Rows from block 2 of a small class-conditioned image diffusion model, named by matrix and row number. Rows with one number belong to one neuron. Each number is 128 + 32 x the weight over its row's rms, rounded and kept within 0 to 255. All counts start at 0. Numbers have three digits each.
After each neuron's rows are labels from the 100 images, of 14976 (inputs lightly noised), where the neuron reaches its highest value: "lies over" is the class under the peak. Only what is clearly more common there than usual is listed. The data: simulated grey scan slices of phantoms with and without marks. In brackets: how many of the 100.
# fc1: MLP up (model.blocks.2.mlp.fc1.weight, 768x192), inputs 96-191
# fc2: MLP down (model.blocks.2.mlp.fc2.weight, 192x768, transposed), outputs 96-191

fc1.518:103123139122121151083143118208211161117125173118128119109105151118076134127142106155146140119170133133153108108083118192211141143082155123177148092162157165157155216160126177142122128088177153079146126138177116088091124128113155154095169134084170083141189102123164105091154095190085157124
fc2.518:113174141133139165166147141058142150085093133099109153134133114156177160134094192124129129120126147156104135101205183125075118117117098158092153102091109104150115053138095102115148128189118116157124122106041148134130104150148117076166064126132162179189127166125120110144148138104144104118
lies over: bone (38)

fc1.384:133087086135156096146131097132056119124077126157131110114173103221155127082121139073095163182152080133085147127159158088108100121143123156158164128138170158173057152131130144130097078098126154125090152159158166206148152177112070192131085119136100141112095163126126136121129089143204108183
fc2.384:164087084121147128183159196165111076166148162084062102123094108120083127195162155137147147114092077187113116142077112151207111101103112107134132117132101139129166154146115191193056081172110098114118126118118136088169123093161198122159153100166115183119188116127101129143069104087140143100
lies over: air (100)

fc1.107:103068143118111151156111111165111118167076110156122123077135116129148123113140086078113118058131182131133090171085168107191093099069171157135147190126140138181102107125155169092103083091116163064141120126138114105083142125121122158074158136082114170137130124171154134070167074153121114070
fc2.107:155179197167150131122159137101144143094138158121157163162105077126121150120132140163124128168069110115118132071209111166023174149183068099126153070123101110028183132128128062126164154182134126133103155101115117170149140135109143127161103150111159095158156093105131145176113154124151149164
lies over: bone (91)

fc1.74:151137106142137122164156107112113142130076131118146168121118100093119128085098126123119136148152170111098131096028164173129101189145152041115178120152086182137120156173150125077201157103182135119162092142116152113130181131139145082127118126075137159165191095151124130177085101145090135083
fc2.74:179138132112173176138102125062076138138095089148135130154125128103097115148098125135081150073100142177164102063076158170135108090147134120137124108174136104070080155119137154050087148124142156120159106101130158173110129073115116161130097122071086146092108210160097134141143166117151099151
lies over: lung or cavity (100)

fc1.521:142138124132097143127095105083124142112141101097159148090082163087082158135100178159097148122096085122129149081121149126117171148141093047117105094162152116182098083120112151148108241174161112149095110118142138109116171163181193022103127134093152109130115201117117146135112185149079214100
fc2.521:104166104089154082136173162215076158171142089127104109208156135201118111154127125087176138127132128117096110137120138110210175127143208174116120150111100161072129155116136116118130082112124175144155102108123155117126071108119088255169148123143099174147149095209125158149120069077129076125
lies over: air (100)

fc1.132:129171144099175114127116153135131185123053158128122065158120117079158166150103147075124148168095124058152093126155123061117128118133124168145166162177191112116097177138180128145115118161172152148131204142143200064119111209173193170147147134146124142145148138132126108067125103127154168177
fc2.132:095088159173148143118158097116092162124138154132162121126134167159058078147165127143153123079141136182122170146077091196149119197108140149136151150145118138131105097111121121051158084102160149105161100122134110144133099046105067133076099204137120125119122084123109132205149157108112105078
lies over: bone (49); soft tissue (48)

fc1.503:102133169143078108165115114074117120120165128097054080139170179086085132154111128107095108114165163178087140133087164100105084186123116164100152144092084135167120090096105199136144140109159121152161148059151175132148124114110125131147105107146112121104135162147074115139161112109055137138
fc2.503:108112104207177093120144109192197161164110049133121172137171080175174176099163132174173155135144134125135144141162102118134131140177119078151126103131126165081113169118162084125091110158103146097140142126098139141126080101142124147170116127135093156164114151140177151134094145155169111122
lies over: soft tissue (53); bone (33)

fc1.654:103142141122134081136118143083047172147155182163152110119122176138146123117147107198119104116140176112120143191115129091097112082104137126142160187107167172104119130140123124109114044125142132144105188142152180189165098105142112137136106108146072076112190099145158093181084168132144113119
fc2.654:111101152093158145070140138095183134089120108132136150148150165150143027195109113164150179098092161182146134157122112124127149099121146087121220153121150120128052141093129140162128119184157082160127155099075146123138117101196148098107131141089083113139133135176095183100112153138073130181
lies over: bone (63)

fc1.64:141109143126099154089118097123155127144166091149159125168138121114076150139102112116174169117140160157034136092108161143123086103092108137144132089180125192140080110132078102175070156100117101114136090088071175156130167146164117122091105094115103099160126168105188121128116143162158174086
fc2.64:152148099080171128169123183104115106095132186081091115109131109173101116113164127089113130108158126117152181173114111173197151080140176193095138142123083124097106091147156134027144098192117117129168196140215099115143149093129087185129136180125147146154136064162115123135155103108105085105
lies over: lung or cavity (86)

fc1.728:165170144177089102116099105140033043133131161139113144092135130122137087120122143160073105169119117118131090117070157168143131064091124128088097088087101137103083194131095148120145147126147210121136148160104098118152160079170133149147112095132134143127154133145221108107121160142138120097
fc2.728:147115139157085148111123088174092118156146090152133147136110142159178128108079146125171129144139134089109101088044133170119108107157083138142136156170133153110118107087120136112096124105060167092147134110130143098147130114147137142167164112111110102105111180090181145180139075178190169148
lies over: bone (93)

fc1.653:138096205108171106087093123142126160103126096121122087143168149153167089128180168132111070143115155190109148152116159083130114097160119093138070129128175141136149159177078142142158124116128179201110153107118126153122105118107108047132141013135145088086196156082105135147080142151118151182
fc2.653:129166163118106177169114152137170150134135088094127140137071110070061113116162115167128136195152104119156107097118180091126093124088186109108160096162184164122126120144150116170123104100169105153114137174134162129199123155122131139132092128163086191131152197130154126077102153149157155050
lies over: air (100)

fc1.373:129099128094156108120137138100079133115112061163081147171173176128108083181097156133159114099140106123165106177126108132076113161153118158087160160147162082176144216127160141123119061178123074117160160160106178113170147125083103073093075165157158100137108142148194142144128106148168140098
fc2.373:140080064130095127129159126168173149139104119133158105092126144122140184085089101105135139150147125107162112090065119155109096109139092120134058138122167148065087080144095106096169150115096088164079046034159138132107108156148131166159122105116151154133111136132122116121096077099123126157
lies over: bone (42); soft tissue (41)

fc1.389:120152130139182099106142104071054148224136143141133095142190111104166115133100145121075117121147100127081143098090120112076139153130064147170103139089158080157145145132150123143150089123132146093117145125133155071052110080157139160129122158133152132114103174118092147165255191158149143146
fc2.389:102077128112083119169141090168142111144202141102152131121126140216085197165113152127154102177172103101118124139142114148153086120133103198120168141158089077105156096172146100144146116117129140148110118152153147090113129141106107124152183148116163142113091203131137118154110115106188137102
lies over: soft tissue (52)

fc1.393:107144102167184166099130131185167169153087162097146126058126155121126153118106142119112133168132170100097160101087138221120123150170099099137146095159148127079109173139097158163101157128139125122142137186155127058161140125119144123122151148124111131116148147128124097129172122155098157141
fc2.393:101167128107098131184145110088090197131155116100120098168164087172135110120141129118104114129140129143162157134145120079075108147139134188080105127094110127154142099105119130137203129147122160158147143145084141168096070120128103141181094133114146145142144123162164131109120140081112067140
lies over: air (100)

fc1.370:175047133125132097164081096120110145116110064111131161126156081121178161125103115129113090156111132158102086134079135154108170080145158111127185135155178163172173193111174131114130130086102127083112133151146140115142156164118070126125169175139131178116089134102156098096114124132083129107
fc2.370:159121080120130139144145113117156088050127172089137120175098152164087136048141151094113153111169114114111119083111136137088155132143062135081036138152106134042122092139092165091102179105094148077097138105124144187105121132104125095156094098119167141142184124093142145123131078079079078097
lies over: air (85)

fc1.41:151114109147192124149090109177064171125139029131121123146092119173164135196148179189166066154139159138148138103101143177132127075111129142097111178097128170162107124148135140136144103174147147141137085106151157075130200108084095131227086170127112155144137176123175152154119090082162153156
fc2.41:123124123095066109063118084155171141138095142113116143141110191110139154075122158100096131148074114177142099076167176087082102157062132113133083092153169118175086098129097135114158131076128177143134135105144114117142103174131080097179112127103148187100145153170123127094134082143166088113
lies over: organ (92)

fc1.51:124102171125130121085112105121189158077118128147097139138146193138134182156173174120104104128125160158113196160080134108099083189137108074179118153176145114205105162144151064144035128108130163192121105072118170093138153086047127087144108104145171160159142117096126095118067102111164172173
fc2.51:101178141100085126184169139144199146130127047109126099149087119087163141115095086157104133159142118120159081076142143065118153092122150060069107089146144130141109133157113084124136165115150098134102149163122142126147162174167184126181132116169185143142123157173139129108147179154164145089
lies over: air (100)

fc1.170:093084160163158124147084116102092122090163174108138116136147110114171165193137102170156118138139197083125159119106092177043137105092143122189110101105155118110037107133200086081111133164140138095127085153129146117188213139169137125179143176120142122136144106188163146099146121125151078127
fc2.170:131130108158199151084137109130094183088159105056129088172129136119120120138120133143169120115150150113120191132131062161168125133141077168093155132074094162102181082123102135154169086166140107122142114130157062128142113027125136142117132194107070101143128189138082093157083108132098115080
lies over: lung or cavity (40)

fc1.364:115134166144140114128138127176096141178187009150172161109083141057128121141115089136084098043095101054192113095105153124110092144108170158137125136134111091106087095149121103089108143137170216148097152178132102150140090102107108149105152110085172153088135084145107139163129125118143156118
fc2.364:135102127175197147195164140114164076079136142098127098146085102160146184137125147130158128130174139192073203124109149136173142114144086135133146131152167157094113072146163136155101195097123136102124097115114136127104116136161139126134174160182162156167139153165060126163082067121080086108
lies over: air (93)

fc1.674:131104144171168074179102110158079165175109067123111147179114131146178152179126131152122098126141113176124076151084122136126149129092129090057145142089119105158142141121189138122121124106180053145097098082109135064119220136129123104181158168184137186181166115182129105121105066093229160108
fc2.674:104092158138111089097129072122181109080088150091172120087116209105146072095144158118097116106066064159152093109175199148057121116025154097203109148136133077163136113114110105123132135115097200134120172104142123162123098182131157106174139113098172105160133129113155104113168119123096096108
lies over: mark (38); organ (38)

fc1.483:103141164095135071143139148099111165150164130132092136182121056101192086117102147176115095180098152175096155099121132134108108147126065153072132154095155143185160123098079103188078101147097151119110163146152122167130167086106124119151152114140119063080124136132105048154128223107144155110
fc2.483:121065118085160088075103127164128159161108156171144140089140144115080138123146130087115096113137110149159168135107105097184090116136153191156097172121169128106176090137107164114145135149121146183174085124080144138152124150124114125114112118109122169117136171115072093100113051174112105174
lies over: air (99)

fc1.719:130089099092099101121109095121086122130183056122100164137184200100105149152150151118155164162154133086131166120176165138135077120175105107162130121098123129118130195080091130099133080114111139120113090145123126100135143150135107176172181167164128122141141145150167132127116147102086141089
fc2.719:110124120176137193140150124178128131089166152143080105094103120189128133190068143133125084083172060142144066140063163122143129178129139171109084195139109085092096092148178215124125129155133134109117150113191106128124093118152176152119163160134174180131100146151149186098171087143179090169
lies over: air (97)

fc1.699:120146098148114086136062146070074099142078115194123129163130114127141116113167145096109126175112126125106169128072113110129135113130165131152120129130147104136135089149126074117148136136144185120163146189151184118134105102150080137130100178163130176095138117139142136183158155140142117187
fc2.699:194115096191145145140132116126102117126170103115100151166103114154032121189141136134146141095154141140142184128155161143113098134087161155138134125131146130108112135088130159143190151127072163127116143097108157128047084117131162136134191127097101159113127143169081158143117075072099125123
lies over: air (100)

fc1.479:150095148179129199097142159107127117136134126170083232125119162137031126085120166132152131167163133161141141117079107159166135108144093145096110165143138121083070130142161154128138140183133156090139164120171158121137120071144128070120071156127124118140144127150165086103153120087084125090
fc2.479:112129139096142104174157110150155121134142148143158083170150080156241141137126118072117099155103116059146170118164142059101116154129164140146094106070134117165194091105106088166174120088072124179109143127121169187142139194123156173133181165108191136127100099110103141135081144144153142136
lies over: air (97)

fc1.322:123094116094180123119170157140137133127139094139079135167132097124108117172185164108101076150135137147158130140133136119164107095094129179142134127078126069135046114137153038126080077160119179150140096147166119108161196122157150078196085162109167140107160097127130138076098148153096089149
fc2.322:131089096157137134099162121132125134112101108128119149080110120159146171101124060130108143155116100102145149192124117116158085104163090123116133128049161163100136111114137149161175143139116102130100112181107102157168082090096082109078146202138079155061091199150062096103139130090142138131
lies over: mark (30)

fc1.516:103172155152101120112141174122145140084106098136092100140154133140098170182144093103116142091137100132143099155108087128135179151110166098185228111156111114122094099144038127045076166104103137099165106139099177116146181087108143133098113133121130122144087130111100138086143057172168112158
fc2.516:132075138070061148129175102193097119138127146128123136151092126134116157134075107120106096140132125152091086088117170047081113120131085182091091133096156132100113133129082108111121106065077098129126131159117155146145112195080081159140113103123114167121146134107126140185106135118166131137
lies over: bone (51); soft tissue (46)

fc1.513:125096116112197108130153170163154104153129141112132106153219101092060144092156183108170060191103124121100085104152145093170137175101085167094082097138121154146109107142107075137116127138120144144066100082162112139154217140126175123116043085064147060161140101119127123113091165139113128117
fc2.513:160106096149093131132165089108136151133170116123091142137091102135164138138122060138068125103162106133129161146128129136132088136144161154101104156075137135136128087137153150131134125122118135121163109250162065122134080063100049113108143213222047178093121149150098093110163113096092081115
lies over: lung or cavity (97)

fc1.621:119137122173092107144150084094066111176185151113105151098127126061107109065119130101137144174103109147128165146122132136110131201165167185137151135103146140096116114143110191139103191105134178108119106070136159116190184119212161137116106126126150088108125101123091086099144136112096161093
fc2.621:142100112135173082083131133219160170126091094207128105126207102204144172101138158087154130100096120060127096144136093169092114121098135108175125173142120102075142153094137146087071112178121121147137137104122166143097042120139114181140146136088121159141129113137113129111154095170121105136
lies over: air (91)

fc1.537:123122140087192134142151105117041153229126120079139137105185097132156036171110091143149123069109125115146144138119163138107094138158142178153191171137157114187111155130125066130118116139114123145129148135139150089077112070182097142106175114110100105122137068130116164148127156120124147157
fc2.537:145080117082156122130162181151089203150122076159194102149129102136172165081080181066215114148100152101182157125099126163184169105142160158117113099159157100147162095102145120127191124156121152118153093121105128105096128116063136174151168174119108129128122144164115106160120129173124123157
lies over: bone (94)

fc1.310:182150074145070138166078088075124078092120106115082092132124115127135105135115163101109120104092084136142082116167131114139156159145136085134085083146095167164140125109091144165138194083111156138120120092103117152096104160114120062133109118064221142065080124080105166153102113115111131139
fc2.310:159169119110186100125153149163109163166139136112143155153145163162096131148127098134165117143159144145136144142115069127163162109109114180097167156101137106024135147169127112081138129157147168172128093144151122151176099075159131172143148154137093092141147153160153139103163101177129112157
lies over: lung or cavity (34)

fc1.212:148170105164062136149152097215080091116127137149100086141159089110151089116061140147069127105107111150094067176077150167139139072088120155117148152132171131144156171119111151139106151065103193144116141190129157180088115142126127116116117126081133110093105129053079126135158108161144111093
fc2.212:176083079124151119144104097145125018119117101111083148111141107138153143101108145190147172165162061142080105142100040093130105144183134117145088146128077189137162100149172169158112144076138093094159139165151089132150122061099138084150169122129088164129125119106128139124093110133140141175
lies over: air (97)

fc1.9:123181161198108137130102107075130074187147177111111136095145113109176124135160142134177114070121108144158122162133110128152137096150140092130221225102147101104132168181100043100105123090195154141123146132148162078171121110189126089062137131142160126210121105158105142152156111113135153111
fc2.9:128115133084110124109122101152152146091112083102128036162124093143106165089120080151097092114152130143175106110132099137097109185147107103073048129143128188153133067160096068088140083079114118198137100156101150110202106148131128129164071111152168187127129186155174128146115141170172134096
lies over: bone (59)

fc1.119:073155107170172138154133164142098042117109086083077077096144110157133165130104156124176160114148112121106133143059108104173169149116114097070133131162074170129128070113123169105145113178090130152084155125133110135119105151142115141159079172108062086131122112141130103119092074110099079135
fc2.119:122138134111075129122147106125134141128114202162157157158139178165092079111151097144056106169051103144116114119157124143037093135114124105127068140030144029139122156163079111119124151101164096107129093119136186137159109118130115101160097082084182155083110160116148117121130210136084159117
lies over: lung or cavity (26)

fc1.411:115137129077122064087140179123094121159121108161143129172142135075113113135163138097077124104148138128120162184081097084158190122135117115073112217122152114148117119109094171101121162118171202116134110148129142080161177141108122131159112117144168129140128154116107099132133208106069120159
fc2.411:131116109155168084133126142047085145167163125141136167056136173106096154118162113172128085106189122198088084116111131146158101113138194132115075171185152164134156159154122140076074123144151132096134078088109130179131166125132106138106078135164103166102125140106103137105143126100115125186
lies over: lung or cavity (41); soft tissue (40)

fc1.700:176136109112142134118127115150146111127131073129070109084135119147143169099152131125116119179144155125147128137110192096109105066146122117165125105097122114142068104181127083162081136096103150129110118115145146130143161108134063030127103122132152070114179139135166136097138156118143108197
fc2.700:128138097142110135123134178139034057127087112087160134121150117116128159086175136131166153145127120116099053092040152116094165130096090088154147175133128152124129123123182153165082121106154106086123147071146129115169112131122170123119108108094146195153166119168194103069093100130154120091
lies over: air (100)

fc1.21:118147052070135079090201176124126159158170120079119115122126175077125166111127131111081052074143122158111147179096101124151144104115117184121145139133162047159113121139163142046156072134133148109134136133114151093152171122105126089183131180150180064136127127111094097106154182133087112189
fc2.21:133125130157121114131161132118064145116148128142126139099139084109098160112144118135125121112122090129124125137105106175195150143171096149064109156150115137033179122073138150084109117119138152122116109155141099165164164070059051118130099124139082147119114165114130145118146166120150132212
lies over: lung or cavity (49)

fc1.124:176173117123142107117161138093056151089099045145171127106204092095107127080156142176126163145131143153145177157105094130157132143122162122114153141122139131138112156118117143082096147113125132131143079144183140113119115090115161152165131136086135175157121163169123122179125129061173172159
fc2.124:161127072146113131071138163107121164166060117094142183100118118109137156063109125066074120090127139189133147056099077153130168080152102117110092117123172134080121165185141095058092133179114188096139125097111158115155084162117106129130046149133110151147125181149099100161144064138148094197
lies over: lung or cavity (45)

fc1.661:146073131141168109211115091117075095152145069139114126162093124123144139189138107138170153071107185137145149092081155164066146131119131128145101107115167177129138103132140176145116142095100143139117125145138152151161169109103135086133092128137111183138158100081145148129199128059091130111
fc2.661:133113078093152135078123110175139175129110115167140039163172139148130135054095137121167111130115122096103150110142060127115101175119132178096129117169137165125146147134136108095148107123130130127164093117145117156102051190153173184099106141045140105113145155237130149172112127185128103094
lies over: lung or cavity (51); soft tissue (39)

fc1.157:127167169115115127097065098122075140090116128142120146149099139146146150163139132132144162132115137103098136147158134148118088120105104140217129179092160158098062150184087141103089155136112074153079163095141184130117141143105124141150154123185133154120156205187117145109109135148150124155
fc2.157:083081115187192161152142123110115132123198118100118119115102112117131143116197115161177085118135091179111143087070162161126112183167116115110130178187079153102153159086153121191141109097167164129156048132139063174146142084145077175135110158129136153115106123088182179193125121094110138111
lies over: bone (54); soft tissue (41)

fc1.248:149128121087108110120145130132112188127140100143153126105132108079162100115101149138176106141105171180113151108135070071079208140137124119126150114152188166132109125171129105089101144086140101160141109131117187104116208132118172083177108119117112116113142125166095132167179105102110098085
fc2.248:119092111176094127152129131131101131152160150106134097139125118171187058151125119099095117101152153053142207115106129164173138066169167135153120186095120148166166104141118149117145096133164094100158170166155117108094080088107104161098174089203067099118141107116122096130117130109076117092
lies over: organ (40)

fc1.331:149129147127166100149128165134059143123114123110119140166183068123108176149120125134138083125100121084143106111013061112147113133090137078147137148073159142119122163178108156126087126126115183132154185128046147102151104075220139139095132165160105149136154096127136130074140099154151210146
fc2.331:174104130099073111139190149176067097156087149126138115127131126120123176130058180117142143139093119130134145115066083127133115096130116156150092145155146178124142134135141111121110169138081171104156168109129166111119140149139117144161139094064124145120159177046146163119131069143176160137
lies over: bone (67)